Rows from block 6, named by matrix and row number. Rows with one number belong to one attention dimension. Each number is 128 + 32 x the weight over its row's rms, rounded and kept within 0 to 255. All counts start at 0. Numbers have three digits each. After the name is the row's rms in percent of the matrix's.
# q: attention query (model.blocks.6.attn.q.weight, 192x192), inputs 78-116
# k: attention key (model.blocks.6.attn.k.weight, 192x192), inputs 78-116
q.10 094:101152123133095165116147157118091165144126096120145067079206097116104158124071159160076135123163173080062160118117191
k.10 117:156121169129143074137089099099131151191139145092123111124119122101174147101105118100137114179094102143123191115096100
q.11 079:178117106094154108113124152172161160138136141164132104141096137080087118144141129122114081134128083142199120152172128
k.11 085:119131096145130136190100113129074144138138075130186127185119129129118147134080125108102111183072131118164129124123119
q.12 103:061156174144160115141145162090062161154153132106127115188121111170112145153111127116188198102170123098112157108159161
k.12 097:136122125130057145096108108130163095137137174159178105057183143121090141150208146112090161061133125147070082156068129
q.13 110:078102174185128101090147093134162136134131157093070107137094166159125104153076177115187086094081113129107129167141138
k.13 118:084120068098069155150151170129148106072156119121169152109168115124159120155166127127121113095165170094089085164142141
q.14 094:063107146181121118106102145115108134152185098103123119127154119119163182126103123116126152091087092087078117094080164
k.14 092:133131164185130136122136061179193091209067133145091135110085150149155136110107201136191152144152133135112116132123134
q.15 090:111185160078101113119186186144137138158061094122135159120127092147164153077151078152113149126165130125112146073170119
k.15 098:118112108092146197135127167123137083095190161210154084103101173130120106170176145088093125090126080138097102154111091
q.16 100:127140107135188130119106168086066154133153114096084105201162082146101161157101128168125173120177163131129143159133162
k.16 095:158155128120119061134102126165129071120104120078161102084152115084141136094146137168113156118096161181138124120101106
q.17 091:140155148105086131067117097114127156143126090135100094131189100043118131099163169207114082112070139110134100138135146
k.17 120:107129148155132128171145088082104173141123090095133107130134136142176171167020093113120108166076135140138158120100143
q.18 100:185139104141113140129137135197170081146087090143150164155135104140158119016130127132164134156163101167123092104155065
k.18 098:081114105162142156136091106109154160134159144152129155117126182145166127178080120153076127133149172126105156144101190
q.19 077:064165111169172138110152166101134188137109103069130102200143117152147141075147080136170090111132150172164157141102149
k.19 082:164149144161089111167081091124119119131123168137108066091150126100150161079108197159151100159113068131140121122103127
q.20 095:198091099123099160108136132173117100066197138169212175083076180149076082180125086119097164154146082092135161088180099
k.20 098:145114096084192151188118156133140088107130179160141111158092152168132089144152140089093168100096091116145121122209088
q.21 102:153162138122146098149107144084089157165126107107081156141188061081143137090128107161113075127123176119135126096092181
k.21 104:160108185132160136113121057133132126159100114104080071117116148113101150137084156134132109181072120157173116152107115
q.22 094:148110149174089089102114103140103122095151190101163106103065155168093049123143114095182145121177104154141154086169125
k.22 100:146132088154123158178123141172150104105175153153155169153123144191136136125114184144153126124137116129141069159147078
q.23 085:096115115141209098137132163114113114146128172077095156181079138152162079094099107086170119122139108153170100179145111
k.23 089:133130099125096096080126169155182123095108145132161110098186109143114093121157160208140192099127190114079078128115097
q.24 070:186115110135132115164153154119101095171123106137103132097150083124190088142122122082143155142158140127078136118155142
k.24 073:125094163203129076166123103110145181145138154097138205145097162171184161121104145130143107163093114131175168111187142
q.25 073:154116114106152174142138129163148095086103139115141082115091175167163128099115121065089074149138069121149142132205125
k.25 079:145135127121132186065144135143163102143146145213119143084102161120097134170154121210124125114144143054142105152174103
q.26 087:112154146201146102124119132117112135126143194099125112170120184128187120136106106116178109090072058164171119139116118
k.26 087:141109112088063122111166143204188102085102166122136104104173137127110108089167131181145135089127171108078043159122140
q.27 090:085105168155214135117124120104080147146187143135059069151160137125064153156093149117129140108098167127096166146117166
k.27 099:133148135115073117124135115140147120191075111100123121103184091136167120080122121103114135145096131126117112123095072
q.28 092:131155129147102138120104138113142101093169151133208168132127193145148121163157092082121124138142095140106122130075102
k.28 095:112116136129114083098149146146117120076125176124134107152095136136106119111126129158186164094121107157181133124178129
q.29 085:148135113111167192124146114068089100081119197189118066177112131148119159173119121110122135128156102138138085122150153
k.29 083:118092124111077080085120142169106138098125097137126139119137186091028065103179117174117126070161151106151153127144108
q.30 091:097083153163161118114075099104099139172186172127049104117130120110089172137105153158157135102125122165113095166090179
k.30 078:087163115153084118076148105156137137166109131150115085116128086094104200082110106089128150140075150098131091141074110
q.31 169:097096144150097115101168116123130171123128091094124076102106136100142145112114103159155075061095128217165103174084138
k.31 135:074134139142124091156203112162166101176124117123112126139088098193196107101118164127163149135122080102098092127107133
q.32 097:145116089130149145109137106186184112071062103152083128107102128131161102071084162150129126140137115164136088176116108
k.32 097:070127080128109112091162183139081137121168122123180130184127088130125105126176125147157181135148157060117129122128144
q.33 085:179152144141116145140103118161128122126111099120056179183129128130151169059115147145127119124110086134141059129102112
k.33 079:099144108089146128087132154099135140101153177132136098126141146085168146189167116134115157074131152122127120177096137
q.34 109:153100114154146120146117079164178096114107181163146187140097178147118077138136149108127151165133120125145117123204085
k.34 109:139111095103101175102078169110110114097173123135171121124141131079062129147154123095091118082159114119140151150136110
q.35 089:081128096105101177148150153115132125155043117141154109119172119115223125124136137108165160124135105142086123089153169
k.35 100:147113178161109057059099114123100143117177153152139192128076122092061164089184131114130097134132104112126184074122149
q.36 102:153102104104173093130106107141121121090095106112134140122153133140052074140131111120115152170096152097157146121158089
k.36 086:173142114118114146135095151125137115161147096092117163127096068057177150060147104121131085150168116165121124119101125
q.37 072:097150089094093134178112164156157092161082102156158083111138147163156108102161142111155135168131072112133134123086119
k.37 076:131160165096167089104111170139148142070150156124083134111103126114157155157159099171146121095145211137121152087106180
q.38 093:168150128132126175133134142136144128157082159134108134125170123105142147105110155122088139126144114097113108082115151
k.38 113:128060144137152131118103101107108179170132098125180155115130148123091130149093126125105116196111148124147179134119109
q.39 104:185119110100143075169106160074101141098142115117127157179095116134146128098159062113108156191161126105151187089143124
k.39 107:170125137142123201102109112171139066130114167184081100125132168131085079153158182162114096116108109166152068138143097
q.40 071:131105104162102183120131097132141157118140119132127101147121117079127114123106153215142070093104168142146122153118113
k.40 081:134076162108134161111155068126119137180162118113101120129117172094112145121093126100100070126099065130139159136118168
q.41 089:124119129201129123124142109087137148148175168091065131194119133133195145154133131195247101121163136162149112151145160
k.41 078:140074111178087169084109109151098125110191090087128099128161154052034156148181182147120093104153173092118161162067159
q.42 087:123109145122147144190118118173150108125113083133099121117132150119121163101077175172143085119061131161092114137135136
k.42 083:095122129162139124185187099100112171125133095077083156164133117178153140159102110105179088178104131130156159175131117
q.43 108:153161070079145122145145173115130124071140096169181175142110115149091103128151098117101139187165154073134164124145069
k.43 079:192088118113137189184074096134112094061113156162122209079122194132100128188116123131100082132120121161126091093134138
q.44 088:162156095157126138061109091160162119066128121177134157165076177098158108153162086147145077154137120176191064138164073
k.44 072:099141138157116149209111087158107137160139123132152064112147133090132213113024156132118077114078080174156074086086158
q.45 108:205138082072104120167117163168141094066129108136218133098089131141112078093161112105104134182159095096138146085148073
k.45 112:131119111122191190138097121124119126086149159161114167149066183127095123174134140134109115130130107135162133131148121
q.46 073:101146143156120169141141123145095179053079112091112127136143121146101094053077149091120121083131186123098126110123133
k.46 074:142128166144121090128143134141165144180105123124160087090150109089121172107091133138136105147104155117123154107112104
q.47 073:100098120119175149144167145129092115148133095181104180177129125170152162130108108090154201145123159102091137129146152
k.47 085:126122155116112144100113172138123067118103146173139110080143123102114144142173145113130143064150122170102132079099140
q.48 084:184122089114130174137155149150139129136121134144145115189124117165142134130110139102106115163136118118171108105178136
k.48 090:166092141128157117114101130102162170154123143146115151085153157068050116189102095197071136126124126128107189135134118
q.49 064:131180117097116145053161152127133176037142144103164135148098130120145090082165102155163098151116134145158144105203133
k.49 070:112119083150088152147154095110131068117143153135121122129114132171176115089089158162129141111099064120159057118180150
q.50 096:114136131124086150100163100169185083122105178175150177070095173137133068099184150134095143147103110129081115130148073
k.50 106:113089103082114185135119176117088135059178136146184150142100169113083106155129108098099112098160102081139136126144165
q.51 115:092104149177132128121110091122126134088179182117135122149065182135123138146124113100164082107083056149124128154119144
k.51 117:144160074099104175133150175201158079071119118184140080112135136121096131122140177143139139084154136117131059145125149
q.52 088:177184087083160204104175122120131119115087099198109095117132112136085083150104114110110109163195119112185093125173104
k.52 088:141132147133111068153124121088123156173110111072171164123132115141101124099131111168128121148129147176135152082172076
q.53 094:121141115134126138082131104153135121075149134140122120108065156133157068158114112083134131124130048141103122162112086
k.53 097:133129101133127128144143158194127099061145123139148192150087158159094116111129143147130132111193220110185122173183115
q.54 124:126081129088091171138137120145111068142138171168186095043111181131097111156128154096070138113098096090077160077089135
k.54 108:111090150140180136118144135100139144134156125161149239167068148176082091124122099057133132156140120104162171147174083
q.55 089:162132103123147146151092117062104145157173130154082126179142088105138184147123107155113123131061192124156134121127159
k.55 069:138163124128128126079145139129107127120117143156125134098184128090113125101117100091093129100187074090124114113105146
q.56 085:112134100153170217173126123122148143061125146137123140169094176149135138155060129109151118120157144127152112169169140
k.56 094:160140151096106104086099139135174106119088129158134119049151093072082168098194122136090069089121126166096123096108112
q.57 117:064120144147159105123109110048121167126161111093088095139153146123108175199092122142109118130082154102149177138139190
k.57 112:166168145096082139100148152137156101159126168123101079094164074077133122058167136091126094114128106139103107116085140
q.58 166:128091156134110143146102102111145150158182145136152140073133145128113138194100112138068121144106140108061139114100152
k.58 153:118094134123118136088170126122119103087124173149103145174085165117134086106157105073162134138133043122189160111183089
q.59 125:149123144139106133164100131140152107201086126133055112098196123088191138110143181174128153120083163128106090150133149
k.59 133:084142141117149108062139157063101172137179102069145130151154095111127168151111059106130140146151158104104221134122167
q.60 078:088126114141122108119117127121180140134174093086163140099153129101141209082093133095160076101125142124085104179035142
k.60 076:134137130167099080097143080143127107146158092117117120115105144088123159101083143154162102136141172131136136157120163
q.61 066:117117131127147070111112182158175137128112056058117123129114082107106164118142159193132125128114151164165152185110119
k.61 072:125181148157163150134121126137108113097107117143120159170105077149152150128076171115171138164193167149099098128151183
q.62 098:169146150146087143145133157177107077146076136162107155088115135133112108129154182130183126113105108128099054114151084
k.62 098:091105120131151138177130127084092213090173086084192145166156133149112126191107113128118131129077150144149154194139127
q.63 120:094068118126122089106118128164147144102179131105179167105065179135081097160165123071118129139118122104110182107146116
k.63 100:142129142066107148152112162138123097102131156177142135115122146105150122133166130091091108093115109142136105138106150
q.64 087:143146147144175154167158140160139086097090125168087157186103129164170130143120167140138158157133150087090072140180108
k.64 101:136107091097123132105109139102155129098155207080148149082180097085077070113186104116064109083176047091081118122077139
q.65 090:092174130118139151110166137160122120117173147161174104122105144178075124139123101085136163114200174116103168085160177
k.65 095:185154123142147098152082158158172138114087102111097164157139061105108162147125154152125104142118159161187132174194111
q.66 126:105099110136159154108131113165152105096158137171162161117060145140064109171174120079122196156168133103101175138172085
k.66 101:159148183111140145165089183139134124174098159135113130126154126144153102076136190110067123092109073126122104138115138
q.67 100:165128167204117175155061084137123137143162174127138088096127149132144178127046123170103065127118123152115101121117151
k.67 125:105112086028155140124152182065127118078129140103107077151157104103150108115183118151108149099125146123154134179078152
q.68 105:092138153111146136105166144177155135118145118104146132128093180173093046127155111087083124086144125199148132147121118
k.68 126:194141088142146156111090135138193114112155107180098188119119133071088176140125117147122061135164171108098113134125098
q.69 099:104072128130118154108121093132136112122181192133134097152100152105115065159167169107146139087125127126144094163170125
k.69 094:116106104084164091100139126074094137097148151102068141112204149087123132107135091148084125094101126091096158101094150
q.70 124:150195103094135136143149151156135083111093102164146133145126067139128144107165164138157143148150175132122111099152139
k.70 126:133103145154123177118104080124127118140121083142124166098111157110143163124152127072121116161110108155118136174078098
q.71 108:106153101097089127098148170171136112083118114127175128105138114123114125102158122115160134105160140133124111144157104
k.71 097:130147144145117139183104149124100113155088104129092137169156140104175102129111150079156106116107101190192098127092157
q.72 090:107061124149098114113137119148131126114146142127182137110113191133090107212143137109163102094136092131132145080128104
k.72 116:105153145119139137148131200153120106144142175070118064167187105125113114055105167109160128103126097111096104143148189
q.73 116:143157111148168109203127147114116169155068106150142160135107099178158121117063062119060159173121106171151158097132083
k.73 106:139136129116108164108115158171140113109175141166177109103087145164064166196147133082123113094173173108118117164142109
q.74 146:123092106133088176101134109131164108109144146159157151132115208112136069121181111121151076096151086168147076156110091
k.74 120:201131132111076144126100126125130123128160145202181153107126150107109163101144109064124072139143134110121174080146073
q.75 109:087149148130113120053161096092094140146123196098067066164207124090133169081118131140164120092104137133132109153099200
k.75 097:119127102154140061146137046103153124137130080112100156137080118147104124161163116157143154186078185138149166095181053
q.76 080:174160086126167167173138163164147114101134123177105159150105148185118104146131132124153100169185146141159109143167100
k.76 090:102146121136118181170113171088102111157087116139127050105181087148199208134100143152094141091124144144087111173091129
q.77 073:148196087087116095141156169156101119158039080122132110148122044167166150094113088180178076149152151141131170148132115
k.77 076:113187147102120166143115176168126104152120120108176063149132151091151161122183122076156124090103120107129132188125150
q.78 065:134141143159164124146113099149116091123130129119139140127092156130182133111129151114135129132101106119101106099099119
k.78 081:112160183157142114151137118134111129149122082103115187139121054136146187060105185151136104146096166116078084146136117
q.79 125:110125155142108156088123156083153148117134159116105139146208125085144154101121120123157122109101119108106100135131190
k.79 126:133137130119134077132158063072097157175130156146106118152098096116137119157094116155154157177079141102189152087190108
q.80 089:144081161115149135157160107090113146196105120133085120167122142161146147106052126136146169129131117171160154096140191
k.80 096:097123112108170105113143065115126140170182176128121150143083114108109104159095130171193144172153098060163180162177132
q.81 138:078111084089103129068183109114145125073181158092156130150148171132113086125170113142197123088139089108144136131134139
k.81 117:146107092160132088109093138091143135130153131085134136118197128114079105111130122167161123112114120140130126109199093
q.82 108:134105154176179109148100117112136193157090092097146142105147143106128149151089084116099124157079165159152163151110120
k.82 099:145130156125119155187108147136080132146074150209137116118113093171159141110077195085126165123093090073091139104147100
q.83 078:130076144106136188095140157112125122126071113163103079202165090069150111169189151111140141101167147107106092153125163
k.83 097:142143122116142176099140090109098148095142109119061072130156109044151223139094063150147120131106143122148144087085151
q.84 079:124137108134157190138153110144140127087078123109146088147127110158163129138054099136114127130098102167106121194132140
k.84 072:101151089128097100153108165217170126147148122098166054061142167142084128100153139103149137111126133094062118097060115
q.85 102:068156146113137148099086142100125142093200186128147127095146189119075121183152123071086110105149143121104127152118126
k.85 099:151136070105137130162177135169158152083091110135123165139126153131147122090103089165102131118121152103155123072171104
q.86 115:139180122109162106166171143128108131144059082132097162166110091179160147147150118148149171155145131113121158109149127
k.86 124:165073115158112155172100090169141084086161156131148139115124181114163114159111100101119087136115094142131110165090096
q.87 095:143116148132181103155143117189132149124059095168097180151048148174104062141170110166092126140201103154159125102161085
k.87 099:170138112088118246168114189121153062092159149153164103129142155096108144110148159113088125113147143107097073190065130
q.88 092:163109079099109085083132151148142154118111100093122176132206047091110107113189125180129180153192154102114170156142126
k.88 097:147099171171084112074131096106070174184104120151159098119110116078116184148135116102170118137151155127143165091139148
q.89 118:088111126138129076130059166125147162171183143112147122098148132104069118169124146144077142111124144073073174160094156
k.89 093:115105143152127139172128154144105089133145151193160176127097168146095079175133163097126119090163084128124113062174122
q.90 112:109146186152055155133088098127133141180137111128166093109132147120160161141091156074130102123080135135094141129092169
k.90 100:127139165146177108203147115141102148138034082091100120166076095142201182095106120136172144172103173184163147158122154
q.91 095:167151103099156157181167177135120120112047126125151171146134092212139101109120125092117157178147108106066115093194133
k.91 112:083132148116093131068156170141118135114130120151111117110160109057097153165161097078116111061157167134128124168097129
q.92 122:123198102100165108079152109112115139125101099148096137200152083082078173118133147156162144147122166066134154145118156
k.92 119:088143173199152017102153052148160150154113093078095195146123088099162133157069153187189139132088167130152115160154146
q.93 119:145165079126136176149183132165086123114130120153099125155146117150117141128101134126154147128173139150133118133167137
k.93 110:133129124127161132072089147129155123150159131152171091077141134108093155176172099138097136126165232145107121170073151
q.94 102:090121158113055129153116135154184137123140118096151101038158156089065141131121159123086099088101163102054171114089125
k.94 095:103143131149170136099125145105162134122091113092104103163151113153189157139172073130150156119124151195208132184136141
q.95 099:092156146085128144095136147134114078140165155152147156167140127139102084122171169115157204135133126105107109098170188
k.95 105:132113162151139117156110101130173123175097043106126139115088152140181143120142117132128091180076148184134163161095086
q.96 153:142114087124125130130124128101121130141105117139155115122153106140171124116094093074108098141095128165132085187122089
k.96 130:101147128135067115134113155144168142157110109134191129093108128132128133127142127115098179121135154087088166104137103
q.97 081:158186073106119125084185180132126122076104145150123116185161103121142100119128101216146101105121154156173082156188113
k.97 089:123162120096166069089148152125091192168075114090058061159203019091123186156101135183128168111084180099132123128129163
q.98 168:125120182173131153145104096122107167135129112135116142120077147087167200146077129108110099117097107130139141145104152
k.98 126:115147114120189150187132097111122112134087114109127109149071131182147143139075143127109143181096143095154109173094130
q.99 093:150146064078137141150144132114150109100051063140133195142131111134168077106152123131119135178136108126140094147153074
k.99 097:091130138182063138094133093171114144158113078151154105102139158136144134154093094112136111126141107114096136108107160
q.100 134:130072131128071167156081095136180103162143171115133088099123146095134114135148189159133046109119116134126062157068137
k.100 097:153107080066142162119165145125101111169124153151134098135164149097142107095158103117127119115198098154161136118139147
q.101 105:168154100138106181161162094103113148103125190133110116152170136136188143125057078156137119125133087169169106149133109
k.101 120:076196126126165000121150136168175166130133083065118131171139049120113128141118114140165147143149156104109154150175131
q.102 102:108088137142068112084125154110124127116173170138184081073141141096121164133080131104093116122121109067072159109118152
k.102 087:119130162132157122071132122138149152138118101172088150160108146115095120113162118161144134123175159186190117171144121
q.103 108:132112113135156078156152124127086194147090109118166144113118082173136173128060083120067117152101118147144174146129123
k.103 114:126129131157095160169110167170169065081121098169161167112122159155129178145140160085142141095159138121112088167108125
q.104 097:182144101142096150160151092099118153121071085138104193185115088119211164073115103121180073146073115156163100095119143
k.104 102:100107148155072157176116114101140096151136123155171119104137130176119187139098134104112142177087130097100128154079124
q.105 115:171129140158097180129111118124067134195103123145079114125177138086138157086086126183144063082094139162180095121098150
k.105 118:084133098081150125103163140095103124099142160096079068147158095126109097135157110180160165133145181131092154144126175
q.106 085:076103127127174122136194150134132114097141124118143153177093140189149107136165134099168191112121122085124143144198114
k.106 084:159115145152167145102088102077099126085168125169115147110128091102032118194086152137090036109152151128093123123108061
q.107 131:109083190166095149163112073093117133160179161135172105138084171165131163134094174122175103114115087133123114100119170
k.107 113:095151095061129126081160186085166157120109149099103099135195092115168130067153068152105124098149132147113090170107115
q.108 103:175183114087122110123111147164062075142085103154134124141109086134137144075178188105171145178101094103146130084130108
k.108 106:105093187136134153162150096084066104186097170082128116147122115164182128089137177100109135164083128136143095134099116
q.109 121:134123124144052153169120111112128149140126127089150111094170160093162107093118124150186037097101088174124097101111142
k.109 110:103130097090121147127152174060071153118116121120114073169232083143171135129166111137152199126158192125104083168130146
q.110 115:103079181148153122135074151167131106130149158150169127064072214114091131154149140102041130085144116140110157099105102
k.110 125:160110108122147171128136145125147105105112219208140171110099170162119084128135139099066093128185065116126128096146106
q.111 088:132144091140089131152128097100122130136094069095091121127151106126205104090096122168164056132099125143120123116149127
k.111 092:102144084152072151082169156111109131115170128115126061133214162082133126132123112135131115082138160153093109141113158
q.112 090:128084130094114146104142102142146103107112108146159142105048178129130072157163098115046117103116077124115131117160053
k.112 094:144141132147161195151127128114099127093130160169088170136104167132064130118108140124122130144193118075093136128174151
q.113 120:125170094088153074092156164092079144118127132120122161200189056099119163139146077172165175140120164093145183133140149
k.113 122:079140159179147036173158086174092116166113095056081123162112094161142119119088188169189176147054147099137135094157156
q.114 094:169112091081163135143116175105139105100142157122118128145163127127087117143127138164097152143157176114162155137155162
k.114 101:098131144154105154097163062122092150193113085139165137129065138175124158151117115089152131174139112154152175154162129
q.115 091:126132111123116134080156109145152162088140109145122162105092158144056144174108071110129154114184123150123151140166127
k.115 075:147118103109097145131116156113127119101109112168199120064186161126072137089114131142070125112121097095154161156101092
q.116 133:123100176187140143184085109109137152198116133113059158126145153115190182124077149147117103148076128127142123127110113
k.116 125:069128066082110160113209155115131134086173141115201083084134154148121099195068065104111123121159139070071173115109172
q.117 096:119088126150113181156131106116094130124123179093177039108130214135142101160090146106143091079087108168150089165081139
k.117 100:100164089105175058169122144166182112172110084102111116110174078183170098086161129107116154142210139146072098146146119
q.118 100:113130102105094163147155132151097081113145154115117139203122152156189136101155137096186102121119095134159094149130155
k.118 089:119137125085117068127166134118144115170152148111111104119115139119170089147108089150143153160116113097109137080108114
q.119 090:126117093103116106099128157098155117162086137156166111075113133136177088118134102053089118137112053125111129115130077
k.119 100:140131117161080184079164130162144118134154151177184160103103174101036071108128117066113107138185082120136107104156071
q.120 077:129139155104147119158121130114137165153094096168102172081136103088119131137097130176111108091097124118132162143105124
k.120 099:182077092140129182121111142133111099099138167136127088126102196147110113179139144182111138145167159156142129129141135
q.121 100:137160116126139175119150155196161136080100109184110195173111125131135134130189134125141166117111163109098067165202123
k.121 132:128136127136110153086131114091137161158122150154122105082145153088177180167073062144106090120146099125112176120075140
q.122 097:147081163149110120122129081135170130129085119082149081083081170106132129117132167113125061104122088172138119094112169
k.122 117:167099114108167216123085112078125088155126188161123122158143186096119082125110121134124122151096118144098103136137093
q.123 110:137073081131130144101135098100123172114098172147048123158190156077181129120114142165214071089114105097165112139115115
k.123 117:068177143131083131097159106121127107180164152140153131105199098135043063149135147130144146115181155110070127122165137
q.124 088:117141166127106157118165114156130117113128137156135141160070190114106147138119148123136106081153067171156112156124147
k.124 108:164114085100188165147109163105183146117133081095066072160180098078129152094152116198104142150106152098156117157128136
q.125 089:132189096104116157076127174085112144143062077132090086167211008111191154145134185153185140148120209115146088154170162
k.125 106:117116121156141127101161085126103151196116136072057110152134111070153170172100116151149124117131139103117175116091182
q.126 114:172154133132127160172157126146129089160078103148103150160101105165179128121146150093144122144170087165151065180133112
k.126 109:138156109116137145101150109115150154139095147126103135099155117092156173156092097126108136143148125090090134132066126
q.127 113:121153129101128146091157120181108095110125090177121138156088085151145148118185150111193162143124147076116129156188112
k.127 100:142137192187142101153099101113113134190082124106082162091088132107155152125105123103101061128092060182130136135071148
q.128 064:153215142154102072072100093152148127104097163149137143089164101066097085124157147159104130126092133128095123114144106
k.128 075:132123110126109131162133148092116170108152136154134136127116150173148147086092124122131122100114121153154119072173081
q.129 106:086119171066115142131156177087099083159166144157090075088140169100068116159131095079074134097128098122090160115102113
k.129 103:185071155177122124098081081144108153036098107151096176114092148057122163158102166149122081143112160154171125132219120
q.130 087:157103106112175096172136134072085209092096087137125157170139092142155111079102068115117128135090138144155181106196123
k.130 096:110138092133066158121152158148169080119154154080168074101100113085055098138127140112156135093181105139116103120126132
q.131 093:057161162146113139113142140146128130126170103103157138143123124122125151123115156096171180087112143076080147117079140
k.131 095:140097131107148123119143095098142168177134098121137088148150113108202127118081131153129136142117143152147157157115137
q.132 077:142154144067166156141180140071086152132111147202094095152144084110118120128090049148149123130111149164180134119145128
k.132 076:177101136145146096068109113177186072102102116115096144112072161098154104149175146184215119165136100093158079104113145
q.133 093:121124127058167100129128132126170142145107116116174167109103129194127121105149087106089127181117131114103157103135102
k.133 084:149154154139086081141075149153156114079114167116144135166120142100128091083154116129121145087115104129142113085133120
q.134 106:105069132210097103069092055156132144159173126119117074081121140083100140167077177181190115097078108142126134171081162
k.134 099:098151123087133095137148186115133155133088149048118103126221056108157162087116102137104150098121147095083115135115190
q.135 083:164179188101148131096121113145097112151068063165080222108153070146135148118155160122124139124119121144092106117103140
k.135 091:106120082096144112122131189081093112099149075090175132140145142158118093121132041119134155141134129154159133129112105
q.136 109:088137144153077124146120079168124140161166156127128119115130132100152179113092162112159112094069109136112114158097143
k.136 110:121146123095136091096150127094130176116109066064156106158189082076178108084137080115155115139063169148175171167108139
q.137 092:154123169154147164167092143165098113119087085137131156145092154131101148150116130098078182151113179118145170151165111
k.137 082:107083116070078149101109164105105133153132145095146085094197141086109106113126122133118112097112121148115155153104133
q.138 086:076073133125016119177127154094073107153134179119163131117154186140159049098163153151171138124097072164106149103135121
k.138 083:151145175107132165135167149078087176111128084161146140127118105066119180152123069104110119139118141179119211132140115
q.139 090:088136155102086116185127178108098128099100099126198174131139137121161128112134110043094167103115133110131165126120128
k.139 086:169100175142145075132105076111102152094109088122084120119138131099129185140116122193097145146074129118158174095141115
q.140 071:080160122113177108091180108069122158132107082078115153168106049145136132198141075111099141134122097171160175137143177
k.140 076:149117050166125173176152084174142075172188113069144078145112151159105093123081148127177114192167086164155092130111111
q.141 097:132131104096124110091148178104097125129153108137150101150162103090133127134163062111158138107163144131171139140129132
k.141 111:191072166148164121154126074138095128161118120120126126098105146130076119128083161167102154178116146151141147101133113
q.142 094:174153083137132109135133100086122133088119169140100150174168084154149102091117127161161074150146140152157068106156097
k.142 081:102192072132128145131195174129157129139102108139193106144121155181162082131170090042189161139198153179123120142120096
q.143 086:136146150134085141133124136129143141137190124139137169112147131126070099116154161142165138113130170114104134120138182
k.143 094:127089112069165135165149143139170115133074088064186115157131117154141115105122110109094182204115145107147188138165132
q.144 078:084109156135119134136146058154124119190107182163137112157111173140081087122120161176149121119101146163166114145184092
k.144 073:128159144149168101075143164139102149132104113145117139111119069113141097139120112121147156114126146148136142127138143
q.145 095:129134128172082121137129085168170135118109162126104132124172111156133131081117162185122088100109087144116074130106144
k.145 096:068161092086146107094217159125127132088153166102143106158127073169148117115159078107149196099190127133103123156138136
q.146 082:129163123172122164107096085181202109145108172109145129095108174191110068132122167097095137149161072102119095110084079
k.146 081:091127164081153080055136168056093168127161127166120138134158086122130096066151088107120148059112109136108156143150123
q.147 078:133141134113199100178124197116050168134098090103107160209183134123127125157131120122110198122125130111161147121107117
k.147 076:135160135111070149148145098152131139094135109061174074111113134111134111135109121111133078154124093182150121112144110
q.148 108:086069156146080129181090139118140105120197181121133106129131197109078138148093151186123142082105142099118101130117164
k.148 101:122156107107138114074157099154155136110044105130100181104143109102162118144093113108110136172129130091075173112123132
q.149 103:154189124116142149140136150153196121135063113154159172138120125154171097094158160109092120135151093146107090120110137
k.149 093:118125103075087098085159148129071142089118162150170075138164122111138095085173103094162190084098116134152135097170079
q.150 093:076147109096099138118130170144151151099127197070126114117213089134127144100130149156144178089108178071065099133120136
k.150 093:135138119140178190150145079137145131083117123180079156161050165191142155142142109156131124161113121139123124166116108
q.151 116:191176099125200139143128153119114153126048088123095128213160080087144146106134128138116117139152120139174102145126160
k.151 131:102118083126122118162171138170140066142136162116153104131086126213113068127116128127134134151144103166149094115145114
q.152 132:111073101164101148096100156165112155105185132106190119127138143109088159167126139138171138110159142114110154183125141
k.152 136:193080174115155125208115094127109164115083141126089126093109161106120116099076136152080135145090107111120137103132149
q.153 106:149104098192113144124145029193172163111138091102132109161100180144157127142081156208183076146145160201160076184137109
k.153 099:087148146060122114139163196105113109184117125082145063094166094190166103040140139113129199103138146128051154107111180
q.154 112:131097144201068157130096126172115119146157176153128135142133172109087174174124162142163151104149147092088114092146125
k.154 089:114111139082195109146134099105169137116162119110099192153109179160133103105147101106126098169102135081127115150071169
q.155 120:128160137141112197148137090165130121158113103161103146142093117098166170166106146073124140141153126114120107110113144
k.155 111:080100129139100104040143119092121098117221163100098101160162159139114093157154155123156146116163147093071119137106172
q.156 127:112118182160151177190146138165135117167106111145118125174102182154115126118085168125124107114103101150156130150101119
k.156 131:127142122092093125001171166151088105089119115115150099106163095109123129112190095127160151131114157104097127132133138